config.toml
text_encoder_width = 256
text_encoder_mlp_ratio = 4
text_encoder_qk_norm = true
text_encoder_inner_norm = false
residual_init = "none"
optimizer = "muon"
momentum = 0.95
Rows from block 29 of the image encoder of a small contrastive image-text model, named by matrix and row number. Rows with one number belong to one channel. Each number is 200 + 30 x the weight over its row's rms, rounded and kept within 0 to 999. All counts start at 0.
After each channel's rows are labels from the 100 images, of 14976, where the channel reaches its highest value: "top examples" is what is common among them. Only what is clearly more common there than usual is listed. The data: numbers of one to four digits printed on busy colour backdrops. In brackets: how many of the 100.
# conv1: bottleneck pointwise conv (encoder.blocks.32.conv1.weight, 96x280x1x1), inputs 0-139
# conv2: growth 3x3 conv (encoder.blocks.32.conv2.weight, 24x96x3x3, transposed, each kernel summed), outputs 0-23

conv1.76,196,227,151,232,199,200,212,162,168,147,195,203,180,197,188,185,204,205,292,183,217,166,209,178,189,190,180,231,217,185,222,181,185,160,215,263,157,243,222,216,238,200,210,196,196,176,167,164,211,234,201,165,214,211,233,221,199,175,162,195,141,140,164,209,161,185,234,198,212,153,225,178,138,227,167,206,204,200,176,159,217,171,202,142,224,160,172,148,206,189,186,196,191,161,181,182,116,194,163,223,216,189,164,193,205,181,205,214,252,194,170,164,157,234,198,187,246,199,240,212,186,199,218,225,192,208,209,194,202,170,213,206,182,210,179,142,211,174,167,193
conv2.76,203,127,224,214,198,184,155,179,225,225,215,222,211,181,152,232,228,165,240,197,201,215,236,156
top examples: the digit 0 (97); length: four (94)

conv1.62,167,177,199,191,177,241,193,214,162,215,201,192,228,183,168,175,234,160,242,206,201,212,215,219,235,171,170,205,207,148,191,117,176,222,195,159,197,186,230,167,231,277,180,177,187,207,220,180,284,161,246,177,197,217,232,244,199,227,183,199,144,176,194,212,165,205,237,174,188,199,269,202,164,151,173,196,237,196,170,195,133,205,244,218,215,216,214,189,218,204,166,205,190,177,201,172,160,187,161,224,182,152,197,214,178,177,170,218,240,239,200,200,202,159,228,187,160,210,217,240,225,263,131,206,184,177,169,196,182,186,186,197,175,187,151,160,171,203,138,196
conv2.62,221,261,185,171,264,226,189,172,212,221,261,170,193,179,194,182,194,200,153,235,191,198,173,180
top examples: length: one (89); the digit 3 (87); first digit: 3 (87); last digit: 3 (81)

conv1.30,205,153,170,178,231,264,217,196,188,207,175,182,133,189,220,190,197,150,214,206,172,175,210,202,228,226,214,234,183,226,184,194,183,245,188,171,238,215,159,201,204,166,268,248,204,194,188,213,167,203,183,196,275,209,200,192,269,176,176,207,168,224,188,198,228,187,208,186,170,201,202,107,235,139,212,245,209,206,199,168,190,210,152,215,214,262,186,254,195,192,182,174,203,248,167,183,187,174,201,185,183,180,173,198,234,197,181,202,261,263,204,244,218,165,206,194,226,157,196,199,192,193,188,212,247,174,260,176,197,191,197,199,212,156,144,218,166,232,208,167
conv2.30,150,172,206,232,214,202,252,176,210,161,181,180,189,217,210,223,199,225,190,212,287,212,183,164
top examples: the digit 7 (86); length: three (50); last digit: 7 (33)

conv1.74,163,169,215,224,205,156,197,184,153,202,193,191,197,187,203,167,181,140,182,216,183,260,182,202,226,186,191,177,161,180,189,252,187,231,208,174,194,185,188,166,200,203,184,234,171,233,234,217,177,132,218,142,218,191,133,147,208,143,159,206,196,236,217,197,176,187,175,149,168,223,230,178,199,150,131,206,169,165,178,150,192,229,207,194,182,198,212,268,196,219,225,171,216,171,216,184,247,204,171,192,210,222,146,198,211,182,173,237,181,192,195,195,192,154,186,199,214,167,191,198,220,237,167,221,197,197,186,192,236,187,202,205,215,189,164,259,162,179,215,270
conv2.74,242,209,208,200,228,232,173,217,215,261,198,214,217,182,140,192,230,178,266,184,207,187,181,156
top examples: the digit 7 (82); first digit: 7 (79); last digit: 7 (35); last digit: 9 (27)

conv1.14,206,214,204,250,176,190,154,198,201,187,165,209,205,206,205,205,200,207,255,190,201,167,220,194,198,180,203,243,208,211,180,132,194,203,241,189,200,191,205,189,181,191,204,212,162,203,260,177,199,198,238,198,219,173,184,211,180,228,191,185,161,96,187,162,174,163,271,215,248,137,209,163,214,274,147,210,228,207,182,202,179,154,228,176,207,170,208,131,199,201,170,224,190,200,189,186,116,170,201,156,179,190,188,214,195,247,203,223,223,191,166,156,204,205,228,186,209,159,199,190,178,197,227,170,215,191,208,181,181,196,190,169,174,218,220,220,182,191,175,129
conv2.14,204,119,197,230,190,226,188,218,211,246,173,149,253,225,191,186,216,198,182,241,196,166,188,197
top examples: the digit 0 (93); length: four (90); last digit: 0 (63)

conv1.44,217,185,198,190,157,155,215,199,204,196,151,151,193,204,207,194,196,211,258,194,165,196,196,193,207,209,171,199,198,211,161,152,196,234,194,205,217,218,214,175,194,175,175,188,198,185,209,204,208,192,219,158,193,208,188,164,154,219,165,152,202,121,240,202,209,208,193,193,207,194,199,189,190,233,186,190,176,197,155,156,176,168,274,180,142,161,218,146,192,204,194,222,229,205,214,191,159,151,162,151,208,210,152,221,208,210,211,212,184,236,225,159,151,240,165,208,212,176,221,170,142,188,205,214,166,208,191,215,193,229,238,203,130,211,167,201,185,197,211,198
conv2.44,283,216,215,174,229,186,156,208,220,237,170,220,181,212,230,205,187,209,147,160,203,226,214,223
top examples: the digit 3 (93); length: three (57); the digit 1 (54); first digit: 1 (51)

conv1.86,177,224,183,183,191,168,227,196,192,210,208,206,207,155,201,211,195,187,195,171,247,172,203,195,190,212,169,241,202,187,203,216,216,175,212,222,199,235,202,196,224,200,192,202,179,209,215,143,196,186,212,177,182,223,242,208,182,154,239,182,165,209,196,233,204,167,144,193,169,191,210,205,223,183,188,200,181,196,200,191,218,205,141,149,228,171,210,218,187,203,218,180,202,216,193,215,197,286,193,217,189,197,201,196,214,185,215,171,199,268,200,169,188,168,205,180,218,211,232,187,190,268,186,191,181,225,157,175,229,199,238,221,259,148,160,244,166,200,208,160
conv2.86,201,235,195,196,224,191,206,217,195,203,213,193,177,173,220,204,312,181,190,180,150,233,206,221
top examples: length: four (100); the digit 9 (71); the digit 0 (62)

conv1.20,156,164,161,162,207,230,157,193,206,207,264,195,228,187,199,180,221,201,201,202,210,216,227,226,224,158,208,241,218,209,183,174,236,194,206,154,167,195,241,206,214,195,159,242,201,229,212,176,228,178,193,158,212,156,190,248,184,198,184,214,124,189,202,176,186,205,174,198,194,234,212,228,168,202,196,200,207,170,274,217,214,169,168,164,225,195,178,112,205,172,207,225,190,204,213,208,199,269,129,170,178,192,228,205,202,174,213,207,201,187,173,218,230,183,205,196,211,219,195,215,188,240,202,213,176,178,187,208,169,218,198,261,183,163,207,139,200,215,147,148
conv2.20,253,196,200,180,183,207,197,219,220,198,262,176,180,204,276,250,173,190,194,201,214,190,152,225
top examples: length: one (100); the digit 8 (59); last digit: 8 (59); first digit: 8 (59)

conv1.25,178,183,214,202,217,147,190,212,244,226,219,196,161,250,198,178,208,214,198,209,194,263,192,159,205,200,208,268,188,198,204,208,201,120,270,246,238,187,216,188,223,214,214,265,179,212,168,219,211,178,208,248,185,202,185,193,189,241,207,218,190,184,171,245,219,252,215,191,204,225,176,183,194,228,168,171,201,220,208,194,165,203,214,179,245,213,193,194,184,176,201,159,216,173,190,200,231,261,200,201,249,222,231,177,206,194,215,188,228,186,214,256,212,244,227,170,218,194,247,205,202,185,209,201,205,163,179,194,185,209,254,220,210,204,203,251,190,270,177,216
conv2.25,205,226,178,170,193,164,164,197,193,260,181,172,216,201,221,212,284,199,196,190,164,189,205,251
top examples: length: four (100); the digit 0 (68); the digit 6 (59); last digit: 0 (36)

conv1.45,203,201,204,250,188,192,230,162,191,199,200,233,195,160,173,186,222,167,204,178,196,208,216,217,224,209,170,217,214,141,162,186,198,146,179,197,227,129,189,190,239,216,183,173,209,153,212,258,194,270,162,185,180,168,223,176,199,168,226,198,162,188,225,192,197,143,233,193,169,186,194,241,136,183,200,172,213,147,226,147,166,216,210,205,186,204,197,243,197,188,174,203,157,216,210,202,149,208,233,268,188,193,209,213,177,171,177,205,232,183,238,167,195,179,184,167,169,186,195,169,185,224,240,175,129,196,208,185,171,180,196,240,200,189,207,334,211,187,175,231
conv2.45,147,239,204,190,213,216,265,200,189,190,218,202,228,161,121,221,158,217,214,201,181,204,184,194
top examples: the digit 5 (100); last digit: 5 (92); length: two (77)

conv1.89,223,202,186,160,198,176,217,179,198,203,190,213,189,181,212,186,221,178,207,197,228,252,146,197,180,202,144,167,227,193,211,210,187,205,157,200,192,176,218,193,144,212,235,232,170,252,174,230,188,219,196,168,205,177,267,196,238,261,190,151,206,177,264,198,180,202,177,222,221,233,201,200,183,238,150,183,139,191,161,200,194,220,235,233,120,200,215,204,172,201,209,198,189,208,176,188,184,171,260,178,168,206,176,213,183,200,195,221,209,238,213,158,165,231,171,225,218,219,170,202,164,190,224,180,195,231,189,222,187,174,192,174,197,217,209,248,170,206,209,284
conv2.89,214,215,208,233,148,185,260,177,194,215,204,230,200,199,144,181,170,262,202,245,192,231,223,209
top examples: length: one (92); the digit 5 (60); last digit: 5 (59); first digit: 5 (53)

conv1.73,199,212,214,212,203,309,222,206,260,192,168,212,227,195,171,211,198,224,247,229,181,202,183,188,207,202,192,148,182,168,187,126,202,175,203,248,202,205,262,201,198,206,217,239,190,199,235,199,168,213,199,184,220,179,178,193,236,202,208,216,200,154,176,198,199,234,210,181,180,247,172,185,196,194,188,200,166,210,189,150,165,165,135,234,197,121,189,234,192,203,187,194,214,195,224,167,169,230,253,205,172,233,213,222,191,204,175,195,222,186,244,244,182,231,236,200,226,166,203,204,186,189,195,180,225,169,218,171,201,192,194,192,88,187,222,152,150,225,192,232
conv2.73,204,150,257,198,218,140,169,225,221,222,221,165,224,206,171,226,213,192,213,230,239,218,168,163
top examples: the digit 7 (100); length: four (81); the digit 0 (55); last digit: 0 (34)

conv1.31,226,168,208,219,201,212,186,208,182,233,245,193,150,162,229,235,201,251,183,182,193,245,194,206,156,187,232,217,204,197,191,152,180,156,223,267,186,188,258,224,197,205,199,173,243,210,187,154,158,228,244,258,153,171,238,251,228,185,252,222,192,145,211,190,185,243,198,196,176,201,218,150,216,205,226,189,246,202,248,222,239,224,191,159,226,164,194,127,187,220,185,217,196,213,211,172,172,245,185,239,222,172,217,178,213,194,162,204,185,200,212,239,142,275,213,190,187,138,187,166,190,165,278,226,184,195,203,211,194,142,237,203,159,198,170,163,167,195,192,161
conv2.31,264,147,190,181,183,207,168,198,215,243,237,232,163,212,215,174,211,212,160,151,230,209,196,171
top examples: the digit 6 (90); length: four (82)

conv1.43,176,190,236,204,180,152,234,199,193,226,230,184,197,194,218,188,238,195,117,219,221,181,160,196,201,199,201,233,198,210,193,248,206,228,186,167,163,183,184,197,216,205,173,189,193,193,185,219,208,217,208,245,166,196,189,183,203,152,207,205,162,210,124,215,189,213,206,212,160,168,161,225,206,160,153,216,193,251,247,187,188,215,182,191,227,134,204,226,183,186,186,219,222,213,210,199,187,211,138,176,167,172,219,244,192,230,207,174,201,276,233,194,216,172,238,168,193,207,172,186,202,276,207,204,204,234,214,200,204,214,177,238,216,201,191,222,189,255,213,197
conv2.43,234,211,160,269,194,221,178,192,242,130,172,224,190,211,194,215,199,231,244,185,229,220,199,208
top examples: length: four (92); the digit 2 (70); the digit 1 (53); the digit 6 (47)

conv1.68,189,142,209,244,190,219,195,184,199,192,194,219,181,136,208,205,191,210,229,209,173,253,194,220,176,193,183,195,218,150,191,168,228,198,204,200,166,204,200,189,193,193,206,240,212,210,209,151,193,233,175,194,200,219,227,260,177,198,228,200,157,173,183,239,180,227,203,218,172,208,225,178,177,173,242,179,223,176,211,203,182,182,148,207,221,206,219,211,186,191,187,208,184,178,214,191,166,186,182,193,219,209,208,217,201,212,215,162,206,171,182,146,215,184,191,202,198,232,171,173,212,181,189,197,186,213,250,182,192,180,214,186,221,167,158,193,192,205,177,207
conv2.68,258,170,192,223,211,210,168,239,178,277,223,168,215,195,186,171,185,171,221,177,246,199,212,218
top examples: the digit 6 (91); length: four (81); the digit 0 (61); last digit: 6 (52)

conv1.4,201,195,207,208,201,242,231,208,160,175,161,163,164,187,213,211,256,197,217,193,196,198,197,223,187,235,210,238,209,176,197,182,208,175,193,174,166,189,247,183,168,206,168,213,203,189,201,239,178,198,174,250,150,207,199,212,208,191,181,237,183,220,231,216,181,228,197,213,200,185,186,211,202,161,202,164,202,127,252,180,195,194,191,175,167,185,181,260,224,235,208,234,223,176,204,202,169,213,250,283,212,211,194,218,189,205,202,239,208,195,168,182,167,136,175,189,196,168,182,174,204,231,198,229,165,207,199,198,187,209,179,214,156,190,175,275,224,220,173,275
conv2.4,266,238,187,184,202,212,209,225,179,175,220,203,208,153,145,184,173,203,211,206,200,278,191,212
top examples: the digit 5 (99); last digit: 5 (97); length: four (52); first digit: 5 (32)

conv1.26,179,167,175,128,173,186,178,192,204,203,219,200,178,149,180,195,220,208,186,180,196,187,225,194,225,187,221,216,174,212,193,204,208,263,197,205,202,191,206,242,220,233,251,175,177,165,232,201,207,225,196,219,181,229,195,161,272,206,163,159,158,205,211,257,233,175,239,202,176,168,208,188,170,219,177,189,187,232,220,231,184,237,198,197,230,254,181,267,180,187,160,186,216,140,225,220,225,168,203,168,160,224,207,285,194,212,155,221,197,190,226,182,167,134,220,177,186,199,181,244,233,154,208,209,182,137,227,188,234,198,169,172,169,160,174,151,145,248,191,220
conv2.26,227,204,186,217,179,222,216,161,179,155,192,244,188,270,238,203,258,191,187,164,180,211,172,222
top examples: the digit 7 (96); length: four (87); last digit: 7 (86)

conv1.90,156,194,194,204,182,143,208,165,185,198,203,184,190,167,200,179,226,178,217,175,241,191,158,163,171,183,186,233,126,154,195,172,153,230,168,150,198,175,188,142,193,202,236,155,167,193,183,209,192,203,234,191,213,186,203,235,211,255,216,180,198,163,234,223,154,187,169,191,123,202,243,225,211,217,195,219,206,236,109,193,186,233,324,177,223,184,170,160,201,174,175,172,192,232,228,189,150,180,140,174,187,215,190,178,188,203,149,162,170,246,180,172,206,155,269,216,204,212,153,244,165,227,188,200,248,195,163,128,212,199,198,210,175,210,179,177,190,219,180,148
conv2.90,226,189,239,203,245,158,189,189,180,191,213,213,187,210,200,201,203,186,90,214,183,166,207,212
top examples: the digit 3 (100); first digit: 3 (73); length: four (64); last digit: 3 (41)

conv1.22,194,198,168,257,200,173,221,189,158,168,190,188,175,156,196,208,203,161,245,183,195,160,208,202,169,182,198,293,197,223,212,165,190,149,192,224,154,222,178,210,219,165,184,248,191,194,173,244,179,200,200,166,173,139,185,207,131,155,180,191,208,189,137,192,198,177,200,188,168,178,197,224,192,200,188,255,233,189,216,182,201,170,207,201,188,212,194,178,200,189,183,211,233,176,191,167,160,261,198,186,223,211,219,194,226,190,206,202,189,140,196,201,185,211,215,237,240,220,228,171,204,149,211,216,199,168,196,195,191,197,232,195,212,205,221,175,209,207,198,168
conv2.22,192,223,200,160,201,166,200,204,200,242,188,191,222,184,239,235,297,187,189,191,182,184,205,248
top examples: length: four (100); the digit 0 (78); the digit 4 (54)

conv1.70,173,234,167,171,220,179,232,207,162,151,196,168,193,154,203,196,234,161,224,189,166,178,196,173,209,205,182,234,189,185,191,193,173,207,218,165,180,281,199,178,201,226,226,190,201,215,180,131,177,202,213,215,186,162,179,212,266,141,189,201,178,193,185,195,210,152,215,164,220,199,237,143,203,160,174,222,125,201,189,152,167,242,139,152,230,184,169,216,183,195,193,177,199,169,189,175,190,224,200,208,191,218,149,196,231,193,155,152,324,195,224,180,201,182,243,210,208,177,221,216,228,158,183,171,207,203,183,199,184,167,228,173,240,205,206,199,193,214,205,196
conv2.70,166,174,204,212,227,210,246,207,217,184,257,203,195,222,183,193,257,197,213,181,265,203,180,140
top examples: the digit 7 (95); length: four (82); last digit: 7 (53); the digit 1 (48)

conv1.88,192,169,215,195,231,261,217,197,155,204,190,244,243,214,142,216,201,191,234,201,211,184,178,206,142,231,220,186,215,174,227,179,234,212,223,135,199,127,223,206,170,210,156,195,193,196,181,197,194,185,235,220,247,222,230,187,178,195,213,234,159,205,249,202,215,199,124,200,204,214,167,170,240,204,256,166,199,171,233,195,176,210,208,191,191,207,196,199,236,231,220,193,221,248,217,197,214,241,198,208,172,218,204,163,201,181,206,172,219,190,172,142,201,248,135,192,213,201,213,255,223,189,215,223,204,165,166,178,199,214,200,187,206,261,225,192,217,159,204,229
conv2.88,224,193,223,112,237,208,180,204,224,215,194,192,251,194,187,205,192,207,205,201,208,162,149,146
top examples: the digit 7 (99); first digit: 7 (80); length: four (74)

conv1.94,200,195,184,200,172,194,201,177,191,175,155,157,167,177,194,216,218,145,184,199,219,237,200,208,148,228,212,187,220,172,186,159,206,179,169,197,180,145,169,194,164,176,214,260,205,227,231,229,195,262,211,172,242,213,172,126,237,208,192,175,153,185,234,184,193,126,200,205,161,212,152,188,210,186,221,177,219,144,244,217,222,217,231,203,173,190,175,245,241,175,217,195,206,194,188,178,167,201,236,260,207,188,225,197,205,174,231,215,231,179,183,196,174,160,163,173,213,189,228,143,208,221,227,231,186,155,224,195,193,188,190,200,164,189,189,227,200,192,187,222
conv2.94,150,166,210,185,217,205,285,216,186,206,194,181,207,197,159,233,160,217,191,226,184,252,201,225
top examples: the digit 5 (100); last digit: 5 (67); length: four (52)

conv1.91,220,243,203,179,187,303,250,171,173,158,255,199,230,178,205,170,198,251,256,187,194,205,203,214,162,219,224,188,229,178,253,194,165,263,179,237,199,205,248,203,166,171,150,206,186,263,190,232,242,200,215,160,222,191,208,184,237,177,193,210,128,143,156,197,155,178,233,165,177,222,219,166,185,227,227,207,223,265,175,202,215,174,147,188,176,149,169,231,207,199,208,193,205,203,191,218,140,190,175,220,202,214,211,206,208,217,191,133,145,124,238,203,210,199,131,173,215,174,288,207,218,189,204,217,162,178,195,186,182,181,216,190,178,211,243,189,194,171,184,212
conv2.91,170,182,195,164,145,288,158,206,201,224,187,191,177,185,181,192,180,227,161,168,207,191,182,184
top examples: the digit 0 (99); first digit: 0 (80); last digit: 0 (43)

conv1.71,217,158,194,188,202,227,175,183,158,148,174,217,216,202,195,184,249,205,166,212,143,240,232,193,217,234,209,194,200,207,170,173,206,237,161,191,180,144,204,204,217,209,197,196,169,178,168,170,208,259,174,223,135,204,193,155,215,190,161,200,186,234,248,221,216,147,176,211,198,155,172,156,197,225,198,209,201,165,194,154,190,214,268,207,170,168,167,216,176,178,152,222,170,250,166,160,159,177,227,143,202,188,186,246,196,178,204,177,225,231,187,161,197,239,210,163,212,152,197,164,184,173,216,216,222,249,234,173,200,207,210,167,157,177,179,229,206,177,203,293
conv2.71,150,226,181,205,144,191,266,204,195,162,214,232,162,202,166,210,177,217,189,214,203,224,238,243
top examples: the digit 5 (100); last digit: 5 (71); length: four (68); first digit: 5 (28)

conv1.35,226,167,178,154,185,195,225,179,155,188,193,181,177,194,224,182,217,172,212,177,193,254,185,156,183,214,220,202,186,174,206,162,159,232,202,213,206,147,142,183,243,189,220,183,185,204,189,291,215,257,217,170,195,185,198,103,276,162,161,170,151,258,211,209,179,137,180,227,198,240,176,212,203,163,167,177,167,174,197,155,200,221,230,223,178,223,209,271,202,193,181,219,176,238,188,159,79,184,219,277,222,191,192,211,199,227,210,225,195,138,177,148,173,219,178,147,220,215,202,138,185,246,224,208,176,164,193,213,168,174,193,187,158,180,229,237,214,181,215,252
conv2.35,133,185,213,206,175,219,254,178,169,169,210,201,229,226,165,184,161,226,200,210,179,261,203,226
top examples: the digit 5 (100); length: four (98); the digit 7 (52); last digit: 5 (49)

conv1.61,177,201,195,158,183,203,251,184,197,214,179,191,218,222,155,177,228,172,192,188,154,165,201,185,242,169,164,183,197,216,177,189,242,189,181,198,193,193,145,146,226,277,191,217,198,211,182,240,212,222,281,176,168,225,196,143,183,254,168,222,173,175,227,211,202,216,152,176,177,195,194,204,220,222,193,208,176,206,170,226,131,232,284,175,171,176,218,208,202,177,213,173,202,205,139,249,161,217,141,190,174,212,198,206,182,195,209,181,239,237,198,197,200,185,220,181,219,208,212,265,176,225,209,173,210,196,166,212,205,194,181,222,213,175,162,192,188,157,174,239
conv2.61,232,267,211,204,229,202,151,190,217,221,234,195,214,219,177,190,189,232,116,222,188,209,207,224
top examples: the digit 3 (100); first digit: 3 (82); length: four (62); last digit: 3 (33)

conv1.53,182,238,208,186,191,185,197,179,190,199,232,194,213,198,205,209,213,223,188,192,207,205,207,175,155,187,198,233,232,193,187,214,182,174,146,181,204,249,196,180,201,171,205,168,159,229,170,278,193,254,170,218,153,207,175,185,231,130,189,208,199,234,236,191,153,161,177,215,134,179,200,320,94,211,267,186,239,240,240,223,190,218,130,163,201,214,166,246,184,148,224,186,173,199,215,233,217,195,224,197,171,166,169,207,170,216,186,218,161,153,191,174,205,203,195,194,200,168,193,210,186,232,255,181,126,185,199,127,194,186,167,196,182,197,207,181,176,179,211,164
conv2.53,161,164,239,194,161,164,228,224,200,197,189,169,170,213,180,238,207,229,242,175,178,162,149,234
top examples: the digit 4 (100); first digit: 4 (92); length: two (54); last digit: 4 (34)

conv1.24,201,163,223,202,194,205,197,204,227,221,194,184,163,143,194,222,203,183,221,196,232,226,225,192,210,204,208,193,176,197,250,197,170,195,204,166,197,239,171,172,167,194,225,194,201,196,152,166,207,223,177,206,176,192,198,246,222,176,229,203,159,139,252,197,194,269,208,199,190,210,217,197,162,166,172,198,201,144,162,234,168,208,186,185,207,148,211,216,183,199,168,177,163,196,235,198,125,178,179,179,211,204,179,211,202,208,174,185,186,156,166,228,113,227,207,178,208,210,186,150,179,246,235,196,183,183,197,210,202,170,210,199,173,212,193,193,161,197,192,199
conv2.24,165,210,207,194,197,191,189,118,183,239,194,224,178,248,255,193,249,205,231,192,225,175,214,190
top examples: the digit 6 (100); length: four (97)

conv1.56,239,191,194,206,208,171,165,215,197,198,243,222,203,179,240,187,177,211,202,199,190,197,169,220,189,180,196,168,188,181,175,259,195,193,177,185,204,241,140,209,202,199,219,220,215,217,180,200,176,215,171,168,227,190,190,142,195,181,192,195,204,166,254,207,190,211,174,220,195,225,192,241,238,173,164,218,191,186,235,169,195,211,159,175,194,216,197,240,197,221,205,215,197,179,195,185,287,252,233,183,194,220,217,164,193,207,190,196,185,179,243,157,229,175,155,225,205,203,197,194,190,176,208,203,275,207,201,191,196,220,195,171,188,126,186,228,211,161,236,212
conv2.56,181,176,242,184,210,169,189,187,210,225,221,227,199,196,240,236,186,202,301,213,177,212,235,213
top examples: length: one (100); the digit 8 (61); last digit: 8 (61); first digit: 8 (61)

conv1.17,205,272,186,211,206,156,157,184,201,219,192,187,242,205,150,210,190,194,177,156,201,216,213,203,240,189,200,266,190,186,227,231,193,223,209,172,169,214,163,213,190,187,203,193,189,221,204,157,216,230,189,215,159,183,197,196,205,185,224,182,138,238,181,225,198,193,179,201,172,236,198,234,196,139,220,184,209,140,201,178,178,225,200,181,245,274,210,194,181,183,181,198,169,221,164,193,209,235,151,185,203,224,207,194,223,222,201,175,220,180,168,199,157,202,232,212,252,178,205,295,191,197,174,203,168,229,213,223,193,214,177,211,194,186,186,196,189,240,196,226
conv2.17,230,170,167,190,201,178,208,229,180,176,180,244,165,270,154,173,214,246,180,174,197,215,209,235
top examples: length: four (97); the digit 8 (88); the digit 7 (56); last digit: 7 (45)

conv1.47,195,256,171,177,210,168,238,203,207,186,224,237,230,230,178,220,210,211,191,179,199,166,222,184,192,226,179,196,182,193,192,165,190,201,192,258,217,194,175,213,215,162,181,189,211,255,164,253,204,216,183,185,166,212,233,169,200,144,192,175,142,194,228,185,207,198,173,239,214,139,182,148,213,139,207,201,240,179,226,182,200,154,229,170,184,196,198,224,203,166,194,183,161,240,212,158,181,197,221,231,185,212,229,240,177,242,184,213,199,193,174,167,247,191,210,178,184,240,287,215,190,196,238,218,184,235,153,249,176,213,174,177,254,244,172,232,184,205,193,257
conv2.47,161,139,161,152,172,215,251,233,201,179,211,203,238,186,166,197,184,182,200,216,174,252,190,203
top examples: the digit 5 (94); last digit: 5 (77); length: four (60); the digit 7 (45)

conv1.6,216,185,194,180,282,202,187,191,175,176,171,233,206,222,173,185,168,185,227,167,197,185,151,194,208,238,228,190,145,244,225,155,202,143,175,238,231,280,206,221,235,177,196,189,189,168,162,251,172,228,164,179,224,183,166,209,207,164,205,185,256,201,205,170,197,168,152,203,199,185,190,173,144,245,245,186,183,186,236,211,257,201,145,136,237,186,191,223,193,195,175,195,169,199,209,232,156,157,245,210,187,188,217,179,185,151,186,183,187,177,179,212,155,202,225,166,155,202,213,213,178,140,251,180,174,179,148,164,185,237,203,179,162,205,194,177,213,185,177,210
conv2.6,191,159,176,261,176,217,209,189,203,193,138,190,197,226,248,188,205,182,278,180,208,201,205,182
top examples: the digit 5 (69); first digit: 5 (61); last digit: 5 (60); length: one (56)

conv1.54,221,206,186,172,200,129,216,200,173,194,178,158,237,178,171,214,202,182,188,211,215,221,183,207,203,185,186,227,176,226,210,238,194,164,210,224,188,170,209,211,217,224,194,203,161,191,189,174,225,159,247,188,179,207,161,217,137,202,215,185,224,219,223,224,206,213,148,180,208,208,149,303,198,200,169,211,163,211,168,225,242,207,217,190,184,214,215,185,196,193,191,183,226,196,167,176,274,242,201,171,207,203,195,183,211,190,189,221,158,229,187,183,161,223,152,192,231,200,158,234,199,175,209,200,201,195,152,203,211,219,202,173,229,196,207,233,205,171,194,186
conv2.54,258,193,210,207,243,129,204,255,176,206,164,173,220,218,152,213,177,193,166,209,204,197,182,214
top examples: the digit 4 (82); length: four (67); first digit: 4 (49)

conv1.28,202,179,186,189,229,180,181,212,200,186,222,185,162,247,203,196,215,220,172,206,181,193,177,192,214,147,207,213,168,180,245,200,156,221,183,157,175,225,163,203,191,205,279,164,221,211,156,230,195,199,177,158,176,217,197,166,201,292,156,204,237,174,283,190,196,205,231,182,214,171,204,235,269,205,221,186,265,175,171,175,195,251,228,216,221,207,187,153,196,198,161,258,211,163,200,246,207,162,143,180,197,201,214,197,201,184,211,186,185,229,161,192,208,200,237,165,187,224,219,224,195,186,216,173,262,225,226,179,198,170,191,213,178,204,276,199,205,193,197,191
conv2.28,217,139,254,183,178,230,204,185,177,213,260,203,224,199,203,215,209,155,151,229,181,157,210,206
top examples: the digit 3 (73); last digit: 3 (72); length: one (64); first digit: 3 (46)

conv1.48,203,210,165,221,216,189,205,199,171,198,205,211,208,239,177,203,168,187,172,191,179,214,214,180,197,189,183,201,211,199,216,185,226,128,228,167,177,195,214,197,180,202,172,187,181,207,158,255,168,177,201,218,149,170,229,199,145,300,190,195,225,228,169,245,178,204,188,173,209,221,244,294,189,224,235,165,269,166,190,164,200,156,215,203,134,246,188,160,192,184,226,166,171,179,178,187,222,225,164,184,200,217,212,194,197,198,180,122,172,157,191,193,179,269,144,197,184,188,191,240,181,211,144,192,184,184,184,177,187,247,212,168,238,218,205,164,153,218,230,202
conv2.48,260,209,165,171,209,191,152,220,204,171,150,228,202,214,193,198,188,235,217,198,177,229,190,274
top examples: length: four (98); the digit 2 (89); the digit 3 (50); the digit 4 (46)

conv1.82,184,194,227,236,184,268,221,180,210,223,171,194,246,188,179,152,169,214,209,178,129,182,166,198,183,152,224,199,217,157,161,178,206,251,204,195,263,194,192,215,213,197,156,186,171,190,224,242,206,205,217,181,246,194,241,199,225,147,179,216,132,261,166,227,229,160,196,200,175,208,186,246,166,210,323,176,227,234,227,215,203,194,137,160,199,268,171,199,187,171,228,175,227,205,219,176,164,223,130,239,171,157,229,202,197,176,208,176,209,189,206,184,186,169,228,135,237,192,206,192,164,217,201,202,203,183,192,215,196,163,198,269,199,240,212,177,201,202,152,213
conv2.82,152,170,225,197,191,252,190,178,213,152,211,175,158,237,168,217,231,241,183,183,183,173,171,160
top examples: the digit 4 (92); last digit: 4 (77); first digit: 4 (75); length: one (72)

conv1.60,200,187,187,172,198,137,150,186,211,207,207,210,178,174,216,186,184,216,145,188,215,188,198,201,237,180,185,232,203,193,188,222,188,182,195,190,204,224,211,229,181,217,238,158,217,188,194,225,210,271,179,161,179,198,197,143,190,192,169,216,176,245,177,203,185,216,162,190,179,228,168,284,178,128,160,200,168,208,151,210,188,215,178,164,150,231,205,222,192,194,196,202,184,247,202,192,238,205,215,229,216,190,214,208,180,203,191,206,174,216,214,204,176,194,221,211,216,227,189,195,184,211,250,199,195,179,230,175,205,165,187,224,194,185,160,187,207,220,184,177
conv2.60,156,227,174,258,190,207,200,198,213,203,198,192,211,216,191,193,201,189,188,217,219,187,169,310
top examples: length: four (94); the digit 5 (75); the digit 4 (59); the digit 8 (54)